A small autoregressive pixel model, trained from scratch: 23900 steps.
Rows from block 2 of a small autoregressive pixel model, named by matrix and row number. Rows with one number belong to one neuron. Each number is 128 + 32 x the weight over its row's rms, rounded and kept within 0 to 255. All counts start at 0.
Before each neuron's rows are labels from the 100 images, of 14976, where the neuron reaches its highest value: "strongest on" is what is common among them. Only what is clearly more common there than usual is listed. The data: rendered roads seen from a driver's seat, with toy cars, trees and houses. In brackets: how many of the 100.
# fc1: MLP up (model.blocks.2.mlp.fc1.weight, 768x384), inputs 192-255
# fc2: MLP down (model.blocks.2.mlp.fc2.weight, 384x768, transposed), outputs 192-255

strongest on: truck (95); vehicles: two (67)
fc1.624 [144 152 159  91  95 119 131 106 128 130   8 111 183 156  87  99 125 187 132 108 133 140 187 121 132  93 126 150 108 179 111 148 116 178  21 113 173 115 146 105  85 182 110 114 114  73 118 104  89 181 198 147 130 112 141 115 133  95 123 115  93 122 143 110]
fc2.624 [ 74  64  42 154 106 129 130 132 136  54 130 179 135 142 159  62  92 158 135 101 134 145 153 157 164 170 115 180  90 142 170 194 109 201  80 130 167 132 127 133 164 111 129 108 147 124 112 168 181  92 160 189 139 111 136  52  82 139 114 163 157 134 149 166]

strongest on: straight (65)
fc1.184 [131 123 128  49 157 121 111 138 117 128 124 180 148 105 178 119 173  83 122 129 131 135 170 149  92 124 116 112 116 101  97 152 170 134 139 164 136 114 150 121 174 127 148 121  88 133  54 168 101 104  98 186 132 141 121  56 142 114 141  52 152 166 105 136]
fc2.184 [167  88 117 159  87 122 156 159 143 126  91 176 107  88 158 150  52 136 136 143 154 145 110 137 175 190 145  77 121 153  79 128 155 112 144 129  80 135 127 160 122 147 159  50  72 146 111 129 102  99 133 132 153 157 123 182 100 124  77 105  82 127 129 152]

strongest on: truck (88)
fc1.691 [150 115 155 155 120 120 148  85 109 131 111 135  78 172 131 198 190 124  75 162 103 187 130  96 104 100 132 138 153 123 129 172 154 181 120 166 104 122  95  29 151 162  97 111 179 110 160  98 105 152 139 133 133 147 140 121 143 114 152 177  91 149 179 164]
fc2.691 [158  74 116 186 109 133 112 120 122  89 113 176 111 149 132 166 105 133 143 140 105  84 112 125  97 131 146 118 123 157 135 115 121  61 158 129 155  93 171 158 104 131 180 196 135 139 167 159 113 129 103 112 172 121 149 146 114  81 181 104 103 117 134 113]

strongest on: truck (99)
fc1.7 [117 142 162  90  98 136 140 134 123 134  62  82 121 163 110 135 192 112 122  77  91 115 110 113 122 123 107 124 123 153  97 144 141 143  58 100 115 186 133  92  89 140  70  50 127 106 149 107 110 217 144 151 189  82 204 128 137  63 149  83 113 181 154 163]
fc2.7 [ 85 163  85  83 134 117 154 118 120 163 190 128 147 110  85  90  94 101  73 101 122  85  98 128 184 142 118 162 160 180  97  94 171 126  76 111 119  70 146 163 137 102  73 167 141 135 121 155  75  94  94 139  97 107  91 145 113 142 133 201 131 127 110 151]

strongest on: truck (90)
fc1.616 [172  81 148 124 146 122 117  78  98 120 122 118 147 150 146  88 136 103 100 142 111 102 111 139  59 184 158 122 128 108 144  56 190 131 145 135  66 112 110  57 101 196 139 135 134 127 103 114 118 104  85 138 124 137 208 106 157 123 167  87 235 124 125 139]
fc2.616 [110 146 102 111 134 138  79 180  58 146 159 141 164 122  98 123 109 163 119 149  96 123 126 171 122  86 120 107 121 166 119 133 133 146 100 106 105 112  88 179 171 106  97 106 133 111 101 136 139 106 130 210 142  99  95  70 141 106 174 169 141 129 122 132]

strongest on: truck (99)
fc1.513 [175 139 173 126 144 116 103 106  83 124  71 115 164 165  98 178 216 171 142 107 129 147 135 130 144  85 101  76 133 145 133 104 140  98  63 122 107 143 124 100  94 129 124 111  96 126 108  84 135 157 150 147 160  88 134 137 141  49  92  92 130 169 157 157]
fc2.513 [174  54 139 141  97 130  96  79 136 161 184 116  92 143 150 120 205 144 122 129 140 156 168 149 156 132 157 136 107 138 172 185 155 154 110 102 175 139 151  84 135  72  44 114  98 148 103  91 186  72  96 158 143 104 134 121 172 136 165 155 120 120 107 134]

strongest on: truck (87); bends right (63)
fc1.82 [142 170 123 133 127 124 117 163 135  85  94  66 103 117 151 122 133  97 127 123 134 111 165 132 158 107  89 100 130 171  91  84 148 181 108 141 146 205  94  61 172 153 126 138 126  94 110 143 115 128 119 107 187  86  91 100 132  86 175 162 159 105 141 137]
fc2.82 [ 90 173 138 127 121 131 100 110 170 189 175 127 114 126 140 180 176 124 121 112 125 123 192 140 127 101 118  87 219  53  90 136  69 120 160  89 127 132 166 125 147 170  92 122 124 168 166  96 153 128  99 102  95 195 106 128 138  88 174 164 150 165  93 154]

strongest on: straight (68)
fc1.158 [173 114 157 107  96 122 137 176 132  87 134 183 114 153  57  68  98 141 140  87 161 118 118 158  82 150 159 127 107 115 131 141 133 125  84 135 110 173 149  76 112 141  87  65 116  88  73 109  91 123 119 161 168 100 142  61 101  83 129 135 107 100 117 121]
fc2.158 [134  90  94 120 100 101 120 131 113 179 165 137 108 133 137  58 132 133 101 164 180  79  90  44 144 196 136 138 134  51 125 147 154 142 127 123 132 139 100  77 123 137  87 136  96 126  97 139 151 150  95 178 119 120 160  97 168 160  93 121 135 108  63 114]

strongest on: straight (64)
fc1.598 [121 124 172 124 130 138 131 162 125 130 157 105  66 104 149 153  85 114 130 113 145 141 179 156 128  96  71 167 118 169 145  82 172 114 145 135  92 199 141 116 197 101 157 124 152 127 147  90 105  75 128 105 136 121  87 129 172  99 163  61 137 140 137 124]
fc2.598 [ 89 102 198  95 129 131  90 120 106 170  81 200 153 139 101 129 137 121 116  94 156 107 147  91  92 191 172 128 127  90 135 154 141 156  91 127 182 118 137 134 104 129  79 122  86 115  64 158 142 164  90 149 118 110 200 128 119 154  88 156  93 129 112  79]

strongest on: straight (72)
fc1.358 [ 56 169 207  89 165 138 116 132 143  50 178 117 112 140  74 155 153  88 114 112 120 153 130 159  97 175 113 205  45 124 131 158 134 138 148 120 136 165 141 145 132 125 159 102 138  80  67 120 123 108 128  64 121 119 117 128 164 115 129  93 179 115 118 129]
fc2.358 [ 67 217  90 131 135 127 142 144 162 103 114 195 155 148 204 136  97 149 115 133  97 129 109 157  99 142 130 133 122 120  95 155 131  94 151  87 206 164 118 129 106 173  90 187  95 145 116  55 124 142  91  82 148 103 182 170 147 172 155 138 117 144 122 132]